config.yaml
encoder_arch: "tc_resnet"
model: "contrastive audio-text model"
input: "log_mel"
spec_augment: true
text_encoder_norm_position: "pre"
text_encoder_bias: "all"
text_encoder_parallel_block: false
muon_scale: "match_rms_adamw"
lr: 0.0072
cautious_weight_decay: true
batch_size: 256
Rows from block 11 of the audio encoder of a small contrastive audio-text model, named by matrix and row number. Rows with one number belong to one channel. Each number is 50 + 12 x the weight over its row's rms, rounded and kept within 0 to 99. All counts start at 0.
Before each channel's rows are labels from the 100 clips, of 14848, where the channel reaches its highest value: "responds to" is what is common among them. Only what is clearly more common there than usual is listed. The data: telephone keypad tones over noise or synthetic speech.
# convs0: first width-7 conv (encoder.blocks.11.convs.0.weight, 112x112x7, each kernel summed), inputs 56-111
# convs1: second width-7 conv (encoder.blocks.11.convs.1.weight, 112x112x7, transposed, each kernel summed), outputs 56-111

responds to: key "9"; last key: 9; first key: 9; number of keys: 2
convs0.82:48 69 61 36 49 59 60 43 17 61 57 52 43 10 37 61 50 39 49 40 60 44 55 52 49 40 65 36 53 43 41 69 69 79 48 32 42 30 37 41 52 50 43 69 51 47 45 60 26 47 39 49 60 32 44 60
convs1.82:56 37 58 46 65 60 63 47 42 48 58 38 36 50 75 59 64 45 54 57 35 39 44 52 56 41 35 14 57 55 57 62 50 43 31 28 56 44 50 72 66 42 56 50 53 47 36 69 65 48 56 39 60 47 30 52

responds to: key "1"; number of keys: 1; first key: 1; last key: 1
convs0.69:32 68 40 53 23 51 49 61 48 62 46 47 51 32 59 09 58 57 64 39 39 79 44 58 58 27 58 66 65 55 53 35 66 57 46 57 37 45 68 62 57 63 56 50 54 61 36 61 67 59 45 57 30 35 46 65
convs1.69:44 36 43 42 65 52 67 43 36 44 26 48 41 64 46 34 48 43 53 48 40 43 49 45 42 48 38 19 36 64 53 52 75 38 55 32 40 42 43 30 40 79 45 47 55 69 43 35 30 58 76 28 40 50 37 60

responds to: key "3"; number of keys: 1; last key: 3; first key: 3
convs0.29:35 40 49 61 38 40 50 47 41 44 36 59 53 42 65 54 47 28 58 41 58 41 67 57 51 34 52 60 62 39 73 45 52 33 60 59 45 35 46 46 43 46 41 64 46 60 73 41 65 47 58 48 57 56 29 36
convs1.29:38 41 49 56 35 47 38 60 56 45 57 42 48 43 32 60 47 55 39 39 60 46 28 31 46 60 73 55 54 51 42 40 61 53 43 36 23 29 51 35 52 22 49 35 40 64 48 58 52 43 33 45 45 59 09 33

responds to: key "7"; last key: 7; first key: 7; number of keys: 1
convs0.14:51 58 42 40 66 45 47 43 48 45 45 52 53 32 59 68 69 45 47 45 44 55 34 28 48 63 55 55 33 45 47 46 51 47 58 57 15 30 57 71 31 51 61 35 59 45 55 43 48 30 43 43 40 39 52 73
convs1.14:53 31 62 82 39 60 56 45 58 42 58 46 68 59 55 64 59 32 43 59 49 45 60 41 36 55 60 34 35 44 62 43 67 36 51 54 38 43 57 44 65 52 47 42 70 34 54 25 53 52 58 52 61 48 46 41

responds to: number of keys: 1; key "C"; last key: C; first key: C
convs0.1:42 68 47 71 59 58 52 59 46 62 44 47 48 45 50 38 41 55 38 50 54 50 89 59 45 62 59 31 79 44 51 63 31 54 29 43 40 38 42 49 48 41 48 52 48 42 54 46 74 46 43 61 43 72 50 57
convs1.1:64 27 61 30 42 59 53 50 63 30 43 62 46 62 43 58 38 50 48 33 43 44 13 53 61 44 46 41 46 47 47 64 56 49 44 61 43 50 53 42 08 55 41 42 40 43 60 70 49 55 34 65 48 53 42 45

responds to: key "7"; last key: 7; first key: 7; number of keys: 1
convs0.84:65 44 47 51 52 56 37 43 26 57 57 65 81 37 62 78 40 54 54 53 16 32 40 46 45 66 57 50 57 39 22 56 71 54 52 54 34 63 44 64 31 43 53 43 56 41 44 53 68 51 51 41 48 42 52 43
convs1.84:48 43 69 35 55 57 62 42 52 52 36 54 53 62 58 53 60 55 53 52 35 37 65 20 50 68 77 54 54 53 35 64 42 53 38 51 47 24 68 45 43 52 59 57 51 29 50 69 69 34 41 53 55 55 35 46

responds to: key "9"; key "0"; key "2"
convs0.48:53 59 52 43 37 35 36 68 40 59 41 51 39 42 49 65 48 58 41 39 46 34 34 49 62 57 56 30 54 62 71 27 57 57 56 44 65 70 38 43 42 42 55 59 43 46 53 45 41 56 48 69 36 30 28 51
convs1.48:32 55 57 39 54 61 35 52 85 46 54 54 65 45 35 47 48 53 48 36 66 34 50 65 61 34 46 38 52 52 36 52 57 49 67 43 60 40 45 54 46 50 53 54 34 39 72 49 54 54 42 55 76 56 60 55

responds to: key "*"; first key: *; last key: *
convs0.44:52 23 49 41 43 45 49 28 72 50 48 47 38 51 45 58 59 46 63 63 43 59 45 52 69 56 45 44 33 52 33 62 47 34 63 26 62 44 45 39 22 41 55 42 58 16 48 34 51 47 35 43 49 46 61 68
convs1.44:37 62 54 69 77 49 35 49 39 35 55 59 58 58 35 31 36 68 85 58 51 46 41 43 48 44 55 47 40 32 62 48 31 45 56 79 47 57 30 53 53 52 40 28 48 42 47 39 51 49 52 54 39 36 59 55

responds to: key "C"; number of keys: 1; last key: C; first key: C
convs0.102:39 41 52 64 38 72 55 41 50 55 54 51 73 77 38 72 56 57 45 57 48 69 52 55 41 60 35 43 49 28 51 39 39 58 52 56 59 62 55 50 42 55 48 49 38 33 32 73 48 57 51 49 59 45 48 61
convs1.102:64 31 45 48 42 31 66 53 34 42 43 54 35 44 51 53 22 43 42 60 48 50 41 54 29 55 48 71 50 73 37 40 62 65 40 55 43 35 41 29 27 41 49 50 38 54 52 66 53 35 69 45 38 54 41 43

responds to: number of keys: 1; last key: 6; first key: 6
convs0.16:39 46 43 58 12 66 55 61 76 52 71 65 42 68 81 61 47 39 60 54 60 58 36 44 58 35 52 60 64 44 47 49 54 71 38 62 47 65 61 75 45 55 63 59 64 55 73 47 57 61 59 32 49 59 51 48
convs1.16:38 60 47 59 33 63 49 41 46 45 58 33 46 65 47 35 38 67 58 47 56 35 68 63 56 51 22 58 48 39 32 57 56 52 54 29 43 50 22 68 20 52 29 52 63 34 58 49 48 45 47 53 38 60 50 31

responds to: key "3"; last key: 3; first key: 3
convs0.80:57 52 37 29 43 56 42 42 46 39 55 73 27 58 46 33 46 49 39 41 53 53 37 45 55 40 23 51 42 51 44 52 62 46 47 50 81 35 46 52 27 52 45 38 61 37 66 35 38 71 44 46 64 44 49 53
convs1.80:58 48 62 58 44 42 45 55 70 53 38 47 61 65 39 23 66 55 76 61 40 67 49 51 36 47 67 51 36 54 40 57 30 46 53 61 49 67 33 39 77 38 44 57 49 35 50 60 39 28 52 59 69 53 49 72

responds to: key "7"; last key: 7; first key: 7; number of keys: 1
convs0.95:59 45 52 71 39 70 54 52 35 45 66 43 45 56 51 36 50 43 59 39 38 56 48 50 47 56 50 43 48 64 57 45 33 43 63 36 15 46 43 53 27 47 66 38 69 17 37 65 52 36 42 41 40 49 36 62
convs1.95:63 38 61 52 47 22 32 41 45 52 50 65 59 47 54 44 54 47 41 46 61 25 57 60 32 32 42 37 63 34 45 58 57 53 40 63 36 59 56 52 37 51 79 29 54 41 44 61 67 28 37 48 45 54 44 43

responds to: key "9"; last key: 9; first key: 9; number of keys: 1
convs0.110:36 57 60 41 45 53 82 54 31 35 46 48 41 72 50 36 54 43 52 46 27 35 52 59 67 62 07 38 47 51 64 54 54 47 29 58 46 41 38 56 48 67 49 37 66 51 39 63 41 54 66 62 46 43 52 48
convs1.110:60 43 59 35 49 69 43 49 47 51 62 66 55 57 67 54 48 42 50 61 64 53 45 62 58 34 35 35 52 27 46 66 57 28 45 64 51 43 51 42 34 68 44 62 44 53 46 45 49 36 35 32 38 57 56 44

responds to: key "*"; first key: *; last key: *; number of keys: 1
convs0.7:61 38 37 33 46 48 51 67 45 56 53 47 58 39 64 46 54 57 46 32 55 46 71 45 49 44 36 67 59 54 55 50 48 50 58 72 44 75 39 53 50 38 59 45 34 43 39 54 58 51 52 70 42 44 58 58
convs1.7:37 45 35 58 56 59 43 36 66 65 38 67 28 71 31 50 52 38 42 37 45 57 46 58 62 49 67 29 42 39 73 54 48 37 45 43 50 39 66 43 42 59 45 46 32 54 61 55 38 51 32 43 40 44 32 57

responds to: key "C"; number of keys: 8
convs0.22:60 42 43 66 33 69 33 68 33 58 44 47 49 33 45 63 45 41 54 52 60 39 47 59 48 44 45 58 54 54 59 23 46 54 59 53 50 36 49 51 34 42 45 47 34 27 58 46 20 62 52 31 41 37 27 17
convs1.22:49 43 38 48 55 40 65 38 74 63 35 35 39 55 32 64 24 53 47 35 63 65 51 28 38 44 57 44 33 62 30 51 55 33 48 42 41 66 58 47 37 57 49 43 40 70 53 47 52 29 39 60 41 49 61 49

responds to: key "3"; last key: 3; first key: 3; number of keys: 1
convs0.94:58 47 37 51 34 62 51 57 35 37 35 51 46 55 55 29 62 57 44 46 35 51 49 59 35 57 54 72 25 31 51 42 60 37 35 59 25 48 32 69 43 42 49 50 56 52 36 54 39 52 52 55 52 55 56 44
convs1.94:39 46 54 57 76 24 57 46 34 53 41 32 34 68 49 34 55 36 35 81 61 58 39 64 61 44 58 43 50 36 47 51 40 52 41 44 36 40 47 51 58 50 57 34 45 46 44 53 41 48 30 22 48 59 39 50

responds to: key "*"; number of keys: 1; first key: *; last key: *
convs0.12:49 40 53 51 50 52 44 68 49 60 44 58 53 44 40 45 52 57 29 65 57 32 62 59 54 73 57 54 48 60 58 57 40 49 47 37 41 50 35 42 45 32 57 34 18 29 51 51 46 41 48 42 74 33 44 50
convs1.12:70 66 59 52 49 49 39 37 65 52 49 39 54 39 28 52 31 48 67 28 53 77 58 33 33 43 54 41 41 39 60 67 71 58 44 57 20 25 48 46 58 52 55 64 60 30 73 49 50 56 38 37 60 32 54 66

responds to: key "9"; last key: 9; first key: 9; number of keys: 1
convs0.32:58 89 42 32 39 70 34 61 52 52 47 55 49 60 61 41 47 56 43 62 65 58 42 68 20 45 57 42 55 34 52 53 48 66 30 46 33 53 58 45 48 29 34 52 55 50 37 69 67 54 53 59 39 35 56 65
convs1.32:41 38 52 64 52 65 59 54 41 45 45 49 55 47 56 48 71 51 46 48 48 33 50 74 46 38 31 43 65 53 44 54 53 44 29 39 33 32 60 49 67 58 69 74 55 41 52 69 42 64 69 47 41 50 44 55

responds to: key "C"; number of keys: 1; last key: C; first key: C
convs0.54:59 25 49 51 50 45 53 55 31 62 31 42 58 44 37 68 21 50 76 33 35 43 49 47 46 54 48 49 71 40 60 36 51 48 36 50 34 42 45 35 16 60 45 25 51 42 45 51 47 55 47 57 54 52 46 39
convs1.54:59 60 52 46 46 79 48 60 50 39 47 57 68 70 20 55 09 55 33 51 62 51 25 41 57 47 30 76 44 68 53 65 56 52 38 49 58 40 47 42 48 34 54 33 38 53 48 39 64 44 49 66 52 50 52 40

responds to: key "*"; number of keys: 1; first key: *; last key: *
convs0.18:60 39 52 50 57 38 48 39 41 45 62 49 33 35 55 68 48 51 37 40 43 30 55 58 52 76 63 55 30 31 64 41 24 45 49 32 25 62 31 43 52 51 54 48 75 42 51 38 45 46 44 39 56 40 46 41
convs1.18:65 54 61 41 50 46 49 66 45 53 57 61 51 58 64 52 67 40 38 62 47 49 30 64 57 41 50 46 60 43 41 67 48 37 48 64 48 56 43 42 56 53 54 34 69 40 58 46 60 38 36 48 46 54 33 70

responds to: speech; number of keys: 1
convs0.24:60 38 40 46 63 43 26 40 67 53 42 55 57 42 27 73 47 62 31 60 46 35 46 51 39 53 39 38 36 28 21 33 51 50 35 25 39 51 59 59 32 42 43 59 42 79 58 47 57 56 55 52 47 41 49 48
convs1.24:47 56 24 72 35 58 50 48 28 41 38 45 50 43 51 31 51 63 52 35 44 46 50 44 60 43 16 66 44 53 56 27 55 41 70 56 28 44 50 35 49 46 42 43 63 59 33 58 54 49 51 51 51 66 47 52

responds to: key "9"; number of keys: 1; first key: 9; last key: 9
convs0.93:58 63 49 42 42 55 64 45 54 94 51 45 62 72 75 42 66 53 45 51 40 52 69 52 72 56 55 44 75 50 52 55 54 64 42 64 57 29 33 46 26 38 60 54 46 84 50 48 45 49 42 58 48 54 41 37
convs1.93:71 37 65 52 64 43 40 37 47 16 40 42 32 58 51 49 38 26 50 42 25 45 31 33 56 44 50 44 48 49 38 46 44 47 46 42 45 47 51 36 48 36 56 54 52 42 32 78 51 38 51 54 59 22 42 45

responds to: speech; number of keys: 1
convs0.91:29 32 28 55 40 49 34 28 41 63 33 51 53 36 55 55 48 40 37 42 34 38 47 42 56 34 52 26 52 49 34 50 58 51 55 36 47 28 47 35 00 52 60 38 53 68 39 39 44 60 60 64 48 44 57 38
convs1.91:64 66 35 50 58 37 51 40 51 46 59 49 38 48 34 31 53 80 60 47 50 22 65 55 72 61 21 60 50 35 49 34 68 64 52 48 33 52 27 49 41 51 46 48 52 72 49 57 52 43 51 49 47 43 56 62

responds to: key "1"; first key: 1; last key: 1; number of keys: 1
convs0.100:64 42 56 40 33 35 51 66 47 80 42 45 52 48 49 63 47 44 47 33 41 41 58 54 45 59 44 40 50 68 57 32 44 50 40 29 59 30 43 39 20 51 55 62 66 30 50 57 39 44 43 41 47 47 36 29
convs1.100:45 12 31 66 51 43 35 44 70 36 53 68 56 38 37 58 34 66 51 38 54 59 57 34 48 32 45 66 34 62 56 41 48 38 38 55 32 57 51 47 46 57 53 60 55 59 45 36 54 37 58 57 35 50 66 44